A small image classifier, trained from scratch.
Model: 1.61M parameters, 32-pixel images, norm layernorm_no_bias, activation gelu, patch size [2, 2], widths [64, 128, 256].
Training: batches of 384, held-out accuracy 100%.
Data: trained on streak pictures of flow and ridge fields, 54.5 epochs.
Rows from block 4 of a small image classifier, named by matrix and row number. Rows with one number belong to one neuron. Each number is 128 + 32 x the weight over its row's rms, rounded and kept within 0 to 255. All counts start at 0. Numbers have three digits each. After the name is the row's rms in percent of the matrix's.
After each neuron's rows are labels from the 100 images, of 14848, where the neuron reaches its highest value: "top examples" is what is common among them. Only what is clearly more common there than usual is listed. The data: streak pictures of flow and ridge fields.
# fc1: MLP up (model.blocks.4.mlp.fc1.weight, 256x128), inputs 0-127
# fc2: MLP down (model.blocks.4.mlp.fc2.weight, 128x256, transposed), outputs 0-127

fc1.249 100:074129108228131133103147146130125143116142102108128153116186148196196056151085126118120098172040112126141154103151174122141089103127082174174055129106122126099186143137126135153146177195131138068078109101099147149114109063129138093124146138145134164123118117111147183162114141146154142097099120114101091136160117113151094186154064167134082098148084125131103142107142141173093128121112
fc2.249 083:067124111108136133150126138085123170166120050128078088111106084052142117108101160099149175130112178084121150099124097120096108149118199106131141099170182109141101178133117129110152156097114115149126127077141130072170214132109160155148119087133193161117078107105143155152138116150135165124137137103134126119133198096120103116072164184123086085108081085171152115142161130062175176143134
top examples: fine streaks

fc1.57 102:083074124082082118115117130175102121193114068113147063141132093152092170139126155139142123096124167134178192124082173123125138102096132154160056108147129176100082217165162126167084132154094139095123118131105176107123159116100048136122098136113142140181135084117129119074082154102119133138157101182145105101156086173120137154133133162089104105093162084152130134162182176159112158152117
fc2.57 077:115090097184162148069170089153136088117174095147100127120144112106090113185102151148105098146170137092125122098165131128138149137097146086093147108125147135118165138140138135067120107096118095136103137097117104087111070111056109204167112156145201115124108096138189195142140087090127168062152138130090077149098140159133155135153130089162137071092192170165157154161125115050118151169129
top examples: fine streaks; high contrast

fc1.34 102:159113064124094133110170133185182128121117126102172111107064142172097129152137118113125103100160117136138132199150146124089152050189119111126126135138099116118116128144177137063134118108164075133127137133165116148122078106123115126121135096097136128154240136139120093118166119136127132103147160145177130085115167123102100121114119161118138119083194127251044092137137117098066129116123
fc2.34 143:109116097125182152149145182126137137145157160112135116167169123105096130110136114134102087147140169119130123079096131157096146068120120138177167092112192095154160121140149109084132163166095141134152123156128136153147154089120132133127157131104142166130129210148077148114128154148108206111137109138107140094123109107217108056144125118126123124210142118255118177160133119089071143188131
top examples: turbulent; high contrast

fc1.224 105:129107077171163116174159180154126068111127176119143108114109161135149100113048155129108172081068125125112117132132124142116163072156166183137116127108126144111154124149044152138075163159123077172119150158099114108166056112142144144157142106131114148136199104144118129096178144115078103095158153105136045105153158118122115206121093118182131135140145140183138077138068150145114117072138
fc2.224 100:179122086152136103105132131128162136178166145116129113129112118036112086178161100078126194126110049133105110138142100180142092157121096173158095138136139128081068144189093184160131083138074182134166142126182134136132170144128128132127146177107066065138130135117140125175066131147115121138140160072134123129149141116159166165124140125150123178215148151125134080139072126112154150083147
top examples: turbulent; high contrast

fc1.38 094:104160111142093112123125133155092145152149099222174147121123119157170139125082128092132146111156176135116156116148154152085204115106150074123147107201091126118159128077122171068112175115124089211090080087130129123111098147109096126079130088092133175120085064186160125184175151096097119104079131132132131148148177100059121151165127141088118133115076094114122124137112163182157121122132
fc2.38 092:097126171104174090208145108106099093110094123141094163096134083124174133178183111099162103131157093178136167067167126132157118129089119142115095195121143106111218100134102163121087126091069141118129121179096133135155126114121113086106117152113165172103171139185168141091135108129050145120140108116189124171133153181147131125116057163100083126115119175106127145118095106076113157086098
top examples: high contrast

fc1.154 102:133150140069128134156188109106092135111161123156121139173060140128178179136198142100232110167086117154111155109113150183149080108146104146094113126144129166156090097188122114158160088159120146126084097126153091067132137106089201110118099162073148142146136120124137102100070200094124157175068124172116148089151132136095118120085110124115104178123108111147139105154108159080112121169103
fc2.154 092:082101104194122094175118125145125114152178143093105144110120105099068105132156133137109124159101105103172161109130092110109152133101099168116120140123096167105156165187085107097097129109050137127174121112091107116145107098160160129139136103129132121118186145118112103138162038114125203083073202059116130087157111162113091099133108119138159215123117077115116173117049141137125155072113
top examples: fine streaks; high contrast; source

fc1.137 050:118171101139127137109144133116135158119120147151137149095139152154108129147122130140129085135120093146206087088146186130164113151080116106183138118109138244069122172117199104169144130129165170116129112153157122144122104025183102100118081105130135142122147162126109153168094157121133127115083095099096179067131096135117159140110107111135096183149176151114049165071127074112123104078110
fc2.137 059:060121108112188115150107107127161095052135151119108123108098124150122144114135132157094117119153145186168127143088136102222142122097160148117120060107069145125134161145161153227134144100102121119094110106186098098123138100112117084126100091120146093121130108080076121134166121149156108073171122096126127118114051130107057139115124109140165139121120065148113042126093073149074115108107
top examples: fine streaks

fc1.61 107:116106136155146105123134128120116111083155198148125118136159147110140130115150128106101127050143145157102152095146130218203096107099153073140120094118137139195136142120059150162107109137116104073157080103118141094149102097129134139158125151131117175154138129116149132175164145115151142142112165113074117170255060149127078125109150084069122077166135183135102108102161102116135103132179
fc2.61 091:154122105100141184075144108107113111138125088136160148193136135123140119149134164092147157102162174080119116112144095175187094080135137112098085133155115102117110141142115160128195167148186141140139112182127114138112110188190140124170073126105094178156185147180079122138088166138199147156134152141086137115210108173115189105162156214175107155121125155133122140102134127084146092096132
top examples: high contrast; pair of whorls

fc1.80 105:162122139140109159136075162089115049104148147122010141137163190176054084194084144141149144124191153082159143158143188114120093127106162102122112136137095108132152109100142136123145147086116154130133083123104037143156131132106137151137142064115092204152146152132125182146157130118112112156122089121123166116130140130101145126106143101122143141174123103130102133144156207073123139100081
fc2.80 110:110142077117160134099110131124102134046131094079093124141140119133140156149146121168188133098141166127127115105112132165081090121103096143156113104138099146222155122123164127139105128121141188130134140107083135139098155151085113042111144084152113144126169152135082134163127126154113038128101069100137148114115151101117096082095167214206163206134164183147141144094141124157145186140137
top examples: waves

fc1.208 087:178049117200091139162116146087119148075129170148123211117165158159118180092143148162083102177159129087075080142166078118167109112073124133040126180109120120119094150137148155066058165137095111198126119128105158100097119124105119131110131070124098162083147104100151151116145153125116096107163112150161157121168114118142137153080125163083154164112149139163135127133155103131147156168142
fc2.208 084:074148152105116170126059140130150114180179142162098076156159126100124134125150110171105166123014169154115098184138094141110101076127135135092142123093105145154160135067168138135185093103093092067136099082175094086129167102109078134075138107128154136138133131116179114090147134133147124095139107104144175123165139122139154119137100118133097141104221144108135033133124091127156146147091
top examples: high contrast; turbulent

fc1.77 083:072127112136092143121154158106095163143129150113079112158145109124154122147094106139133164177185124164108138153130099083136117099051115178091120110121153084141123140125136095110134106167104200112124082148143120136112142055168110165122113123139198109148144138169140108171111111165255094118120130104104065080110138134136118173137154129144165072114113104117146154106132078169078094060182
fc2.77 094:078095114154122155154080080162084178091136089155127137190081139101140135159091108126129110137111163080127137105160173121121208094183155153143132092113124081171074172155187140129118181191080156116169144144135122098178121125131099124152109069039202115125102092136162071098091120149166181137171157107165143130114144106154137120120139098151111096102104138129162137082142118134147102082153
top examples: parallel; high contrast

fc1.251 105:131085107119151135092135103091100140136121085095158105152190133230074090117152144126156116075127178174094124078139175124149142165148149130126127159123145159141084201114076144062131142174156141115145128133134137128143085122098137178070172122140075127137026127121154094082129154087141145174070143085144136134125071124120142061139162105105133174099144122173110158155127182134134098138142
fc2.251 110:120145154146164125112130108135168137147136059151119142071132152132089103078106129147135146121142137128179112208114111123134076161146123140179097149127162101163127158093076113041108034086135127043156109110108124124117107126082190122147110111153144103093122067146127174177082158186148140104112118135148138109095153103115096099082089118146136150111167170210112123141100099131056106119160
top examples: waves

fc1.226 106:147156144118089137161155136171169157152111113131129119097186186170097132099109085065111115161159108189123158104152162145130142119118139142170115104031164124178162142096121109130120154144120147145088099113145149078082177132050045101110116177132116184137125148135068106124120155105049138104152084093098084126146145107152147110120122156145174130133160121135156140091157195047095117127117
fc2.226 110:174162180108103161129109154140130160081155118090069131075175080146112161163144145097184129084173105114115125094116130132145168095132137141140163149095162111168098162101121156114098157139116147109096172118150110118136138113091182055234098103141129120119105177163147155114108144116165081166156092141092128081127124181087175090099086160193122135109196107161133139209116090113129122153137
top examples: waves

fc1.220 098:123181126096111137116130150101094120156198150103098164087112163147137181121145099167123052090115073145104171139214150113127116141115136124161129094132142148137115165187113175108112154086091088118174103095081100050093156115118101089149072141076083102165131098149173142126129093088109114164115136171105131191185127099149109153163059098138171131105097095124101093126144161164100134173143
fc2.220 089:116059110103147160087156143133123104124119201133105097185086101191108123150188170112092155134173141196090120092084125126105108148085117115137127152108117185102131146142085146155153178144101136153043112138160117103142135151105085113056126134138091066134154089076158116185094069159121117070125128140120127170075072173084134161126106114149109094145160167089098137104119123088144160118098
top examples: turbulent

fc1.14 123:209129112047117120105130170132138096109143156131115210134106091148202121076137126132126107091131185145088175150209116215146176174102142163128142156118109176102103140162138125157155076158120124140177106159103098082103150129153098117103098079146076096140150109129117116105130107135094121148105174157104099111125121195151128135086102129159063118146150116111130161113117185158140111062104
fc2.14 110:123107147101100138122075087096169182179115139109095133165114104138159058124108127163086096100171173140092191135182199109172124104103123112141053127125160159069116143085146111149085152137131152179127085187077112153139119118179119208098134061144150084140116115144216178150149139106144144115125135164123103154107177072150159125147112122157141166148116104098134141177143093118134136142103
top examples: pair of whorls; high contrast

fc1.121 099:156152100108134148159137145099155132116074127102163102135138131173098134113150136137175147105205149083091087145129140081139088113124123119114142000142117139115156098154134112096114164125152167142179151130171154101129150073105091102147130101098110083114114108135145148102174135102145107179173106117069110152195064128164165162136142098148168112109165138132127128024148041142140139122107
fc2.121 109:149177065200098150135095129141100114091151157130028147116169203095104145096161162162195167130129089216106137131124132166190114147130092090115145129065124152154102151063120115114161118117149176191087121169110140113122134157167142133137125173157124109160162110140136161140133127072172128145160141119177094148156129127117140147151180167085150091123116150150162165108173145108091097140147
top examples: whorl

fc1.195 113:135064154132131133156104120059122121123130078060132114137111086083144106156177110169175145110116085137128123162152105151181094099092193141152109172088147142106114107171139112093064161054125125143127160100122140133169132146094113173130173154179185128169150103143077132096124120128084150132105127204148096172089168084197097135137076132109134100119097175153154112097167152163167125072148
fc2.195 099:179129196073152131085152163177108151143125153063141113169086124177129112083130086111145132111139147143120118122094143122139175143094180115132075065190129143137114099087141088160136070154076104079105170183144162139093113134072166191115138165123116101133100132153080151123123088091050184109147143121057117137116090173084144161105161143104119156137131120112123085157082110172150116106103
top examples: whorl

fc1.166 067:142126120123123131142166127140105167178151038106069151160129186170112100161122114077095130136165091176100099136136099139154172071110153088083120207117092078122103091090123102117111136170143167117182151091103181120114163146119138147070138125184127115167098100148095076145136194115107173158185138121129113101128156142126075132132117129131151136173128112176100159168106099099211072136133
fc2.166 070:110215164115129151124070140059175172062150042117122104124161136100118082152117104104081101120161134164110147133151105063148162034102084173132122172172096124138118131162102111140131107171133108147092132162133173092131135130067151111061105130137100147120105133151123203184106140134136072107110091082152167070140125124107144084146109111121134116093143111096125114094173098148142109147125
top examples: high contrast; waves

fc1.129 089:159147099162143139181169107056075153152209061137134120165165145135126122158091139183109131138054139154148201153078126171188106135131122117170102106057133068088155152136119100110149111171154114088156117131146116125147089122091123138141114186200134099126142111142127095117155148194108121174085124077103112092140117116150126113131141091084112173088123111106116148093095174097093086130090
fc2.129 090:141105118142162127157132136136140131076176122094125139163178142145130144117199136132161030081125153085133175128136111193124113161158142099152169120117103101172139146114084113118149097079079088113132050126132168085187136137177149119159122032138099102084144152106156140158160098160150156123111089164168106086102162203141089091142142109129140121135116048129127154086101166134096164119126
top examples: fine streaks; high contrast; pair of whorls

fc1.50 095:171124141170127139166122082163142163115099122180148119152132120138124179097171100137137140072121136176207137168125085165077111183138074143113108087132130190133140150053198096121102146105097123154124131151153133117113089117055099210092156106165087148116111124107111154133132134116137103148136097146046128092132168161144112091138082153094154206108079083101093146092140074138146115134130
fc2.50 100:084119138130100105100154128154110146120153170119079167077123123121033108115055115125113142130116157112105126104140127119213092106114114140094119064113142090123095151142146096150177151079031143068154089086119104125109120134146146106134151208122127099086118144169127156118096170176130156153123124156134114148190119091095179156101106119106070125145144166175105152109145063167121102074092
top examples: fine streaks; delta

fc1.59 105:130121100115072146122173217170128131108093117109135119145200109164150156133149129081112155116130059077147107113096138140124138151121115148164106180158125128145094130099107150146153082152128120102149164124154150127074074142089186146147174063119115100120173131118095157155074075088193136161080165084143152133106153162121127097110123129108203132126160155110141127131127025196093102167117
fc2.59 119:141166151164112159145117114087130144097157079065139178130128134105122136156117083120131088115149159128117149087051105073106127149127132110116114105196157083133144159255149191122041143102173117104154120091146100109147148124102160131135138079140086100158161134178080114143148142126129150142105136126109147100131170122193046122129075131133160181098120101106181130083144134115121150164155
top examples: high contrast; waves

fc1.135 095:159158148154150142218149096103155107147147124141111107114047164139060100129136074169223144084157124182154134137118144167192061122136132112136138075161116070150124138149144071138175116147073129128207094100128105188147144135099150103083109098159145121140130065116088138101109146173140144137133151129107104120138093092158114095120096127165131144050132180133133157128108108157113113095114
fc2.135 097:146120174102100150167114072175029148120137139218138049150154148087160121164134130137173185104116138132145148113130114148190098102122107165144112071128171092067107170079124101112179115120133138112126129148146112096096101130124095096154091117091140154092076149123152178111154129102132109096128121113132199111175072202132118173117135125161094126074120157135063113143136157155143107086136
top examples: parallel

fc1.217 090:112143126159114147184131121114090088126138133252120142144134062154089124100071136118121104086123148135176125149122070117114097140208087099117114137105102185111130130114120143092123133160138119141077143081106146126145094109059131186109176127130093094077130201095161142112156135196106078113180103189115109091145162132131119118162196121106114131142102098127099137142159154125199096128152
fc2.217 106:091094172171138142143128125142128143104186147169143170085128096146127084164076122123115138121133138137125090134123132055096167148132120111117134099124173133148128088164090133080159113141110155145176148111130202124131188124193101140124199181133072095100128158170127110079099158112103165092172093124131079112174104093193069119133132095153122143171165137140167212155162065172102100092124
top examples: high contrast; parallel

fc1.239 110:146119140180203157139123055130156068102159156132143104168128077155154117148129109155132147125150092138102162131145109202123125138144135132134141123117111123092142110156113031153129118111139114128156141143115113000130127141124138131121109154116113075106149132165044099149144114114193096172123135117135130103142142115150049133031158130183134135118119142117110143177128119138127144212092
fc2.239 093:129192086111134165102141108145111158137105147092142157100089119120119128168109188084137120143041183115160160116161126115119108062125202052078124134137127148117121092127080172131120183138150107154090165175128115169108136157129088031060170096118090098065158118160187125147130134140125125148171106157125084133115137162084150118122108178141129172136131134166143114182093134152148125086156
top examples: high contrast; turbulent

fc1.141 101:090147115172163165134134149135177131144162209093084149154078168099158167165117168156160123126064101182116170178110148175093120147118113133140116128100111145236138152127139190120110168049106125115119105106133096106092184100065144094133103153160104068154124106124141114156111138171142055128076117104092126154143085165161108117079120122160095119118142137126119126129109100104088155169088
fc2.141 086:092092134117105157128082136109151089049123111128154113147130162153121113102125114111108143075122172138142118096114142133114112125122111185082138072089129126078159095143115132133108163190151126140083106121156130153064132163138106116085172154099112111127132146146084067141108127098111026116179152097108131164143171086072196060089150147132075114183152180176130121150139073123175103163191
top examples: whorl

fc1.52 091:165144091085091135131130103087131125127096121181121139161131141137147120087138131114093126111117056154197085138200162172172069134140065172144141162100077116153107077185135108145098190089145119095122139130164180102144129098071178091127123164108082147127101098152172135134100125110169149134125108177135164042129156086147112085120123136102143206159090199103125160095151113107138136109134
fc2.52 098:120121161193186074129127122106116124125169117146200127100129095108151153131138084147146090125119103126119094164141092120156180106108180184110113091173129126145139103209148195145156136153104150155195169135110147158168117132151163087138112168073108141120131161192063145116051136109121144119147114123187133084076186118183127152128164091184130131182121145176115144160142093158085153110117
top examples: fine streaks; high contrast; parallel

fc1.67 096:155145115153157092113124125099152174125165111129139139118092159175178141093177113111033096118113105189129152163109170168151134120120116125119071212112109120142044098122136099109078123162187117118120100139088108149131140119159194087056139159146070122128127099156090113137123121120114134130109105129172120172145146098137101185079065168098048129131112167116162108171136177150153144085141
fc2.67 100:129162171109117133132070170066093127130117151106075117157191103083175105081109131156128088132098120090172155081083158083103109160111128179144176161120115124075117189133120142113130154156128130120109121177087132129099127023126144172079136090176118097156106143123110117152132182155119144118161125107095137107139153164082120169157068169130154115137143107128056123065149154133176174067156
top examples: pair of whorls

fc1.234 086:088143110074104127170127222130142130112127087113103096107100066108123124187097119031139073150056055118114083156117113147124156104152113132134140107099147196090148116089096155124165172190128130145142136117066168144152151120063121048152136136101128151177125099158146115118145142098148107131189106147130120120142114152141133112147119189121194099160093122147087113173131140141165143148098
fc2.234 088:143150139197156230144147073142189149039142146123141143151118152124116119180109081176157108180127163161174130128164168120161094090169120141096084142081112101161128127108134153185124177124115070105125137114123159176095128179126132178183124121086133152158128126122127166141130088118115090129127170155049123130075155092150113074100110143134165099115096109169119115161138099105187157118102
top examples: high contrast; parallel

fc1.203 119:134113092203112212130131165147125150169110162129125133127106165146101134106144101146133141119098092143096168145115146085115140128156086119135078129111131104154132109103255133106108118077116114136127137156174168137122098116096136169065130059137058084143177159131111107182091093162128171122157138127105097141153128197181114120074184131119158090113133119186075131123104148135113065134122
fc2.203 121:134165162154141160181141161136152126112095131137175101112163057096079166142127134170108141095136171160173140134142119106147101077134121152097159102159064166136119143165101119138101192192228108173111139081106157138157088138156158163105083106115153117132150076081129044098126113143129106162173198077149145157155111140126137081114131154175123120099118170176177130113126141109116102149073
top examples: turbulent; high contrast

fc1.181 122:104131170149106104115151179091111114099115121132178129130084139179057123124080174119134139113120111050042128138131147098088103078131177083151178119193133159128143117183041107127119141124133139121167117149116107165138117077169107082172120096101164141140147113174068077145166113154171113165123125149117163181134081108127150136102119121116053131082185126184091164109153115126136155102133
fc2.181 131:145116101151124095109201104119086086169147167110088135068104176094137140192098096149108148142151120139145117119104136128132118157131125143096154126069108154138080161087110155061183116044055156093098121184074129169130150143210127079127143145101110099123122151170109170110124174146126099194170169107162131112145129112109136159081165148107097119166099112101174167108176113180149105111135
top examples: turbulent; high contrast

fc1.214 121:153128141113149121083145171118121093135171067113173101138105119116137152138111133142135184133114098102123120159081139146145160160123136154113124135075069147143110123107144138068123147134167110152148186143178145137109113205166102122162123114094038144112143123143118063006141142109076135125105158096177102156102101151021075159157175130111141134159147129118177131174165124162100126105140
fc2.214 106:121085119122141148108166136131158111108083104113187084132086112129126128118067145112070173119098081041111122148148155125109136103127146176104105144079127151120118152086183097152105142038121149130191116153147131107161098135114129153162128064153198123127091149094128087106118196151189134167124183137137146142196118111081146130095165154166119134118144146116058098099145194091100087149156
top examples: high contrast

fc1.167 097:113157137169121139098160160094112137160119134167052112089100114162113148140107216167162111137131136139046104146086154119094142157137105101143094132092154165138133111090133099075143178100030156147134102085147094176125132123119133101149109126077070133089107143153144144205138210153120194123168114107071142143090194098086134143132106120135085131133091105121127152150104101074135140153153
fc2.167 106:113130141177151124164128165136118149171157121090138179161134133080184098120112089161117061170086094117133086139109130090112152103133132162069092131155110147139209072154137160104140077091035140122121153126146137182112147184191142114116091170110082121186145107177155129073139109155129112125113117051172088150091102125149176136159114132113131155151115100181101153169128190130100117158117
top examples: whorl

fc1.216 107:070187128183120099148102150131174170103093154088162111090161168133171136087093168111203164134155128122175120167173088127102119168130113113161191115203105168083136130091086140123142073121066139149092089131130128115151148136138105078147117077100163112148129111127092094041175122134146092099062144126122182083119142105117125147130122095120179163141195141103137148126098135121113153118079
fc2.216 091:112202144124156109139097086153117138189158138112139030198183140122107116119117099152131121068170144158132170085145132072116139136090163177105170107132104083154130178166070092113091118129191137115123132139136105081129100070140131120119093123112158166077135152090128070135123091078105145109158119135153157152075149104077120071169149107112136116061136092136088169160112104145087129150175
top examples: fine streaks; pair of whorls

fc1.246 097:123111125169097128104119136125118134131128152114059124170112182136072121123101088163126117138106134179196196164111158130147172117126136044167110146105148122155118141098109121136074103175116154146117073189152153122158122162078111196066133108129061161107123152151131148164091118132089167119077190104087131158100102149121130097178140150083141106152157081147107113129132165068064129152198
fc2.246 092:093251133125127119152084133198126132108142100103085156091145132153055153169149121118133124156131161121131122129175167201153095144173084109152142161116129140186163090085136206119163190139140156167143189065102141142141105120125134130122083124139123110099121170122150137124081122118102129171153116153143060158169126129139088153129097163153164094128180161166147138137104135160095186155098
top examples: waves

fc1.63 094:143193155105148146164138109094149151173221154133122094118160149083197186142131126124136133138172108158101148101154129134115175067171142140132147132108127094155122086168061110127168162123131111138103131140126097141123105092118103066137144074147127145167056066174139114087171161118114052179129095114188148142105113119146137035111136087172144112143127126121090131163110117083072133118095
fc2.63 086:089113075107106125101109097103107097154033170145119118117143087128124084127172127104181086077113177161111117091163143139060102063118102125132085121137155185113157068123074133108085083099129067113100077134104078112128100085098109101102097124127129154092136052128135102189150130125117126110114124130168110106109146177170132115135120111116114142133134079107182079172133165138158086200090
top examples: parallel

fc1.146 089:106160177096109153124097160150146144143125112156076136131141142110126077114128173150120130088150097078174153176143130109111125146127190116141131117222090158150149139153005128126126090157098164104101101181105119176110153092111180140139169064151113139120088161140128129093144135049099169192155151083133130139118151094081174123115121077113091135129172119088101164072096108138159112107125
fc2.146 098:071178092106095157187114134127094143126137115058177103114112031136105092086157105118105121115131167156121120137117131117077069107085120184151110106136146131118126149103122169169086144116131096125083127097110125120119095113100151059104102155125168128054086134101117134111120055159087150119089174106103152137122120152173143047114112134113120152094140112173121121200104129058202142155108
top examples: fine streaks; spiral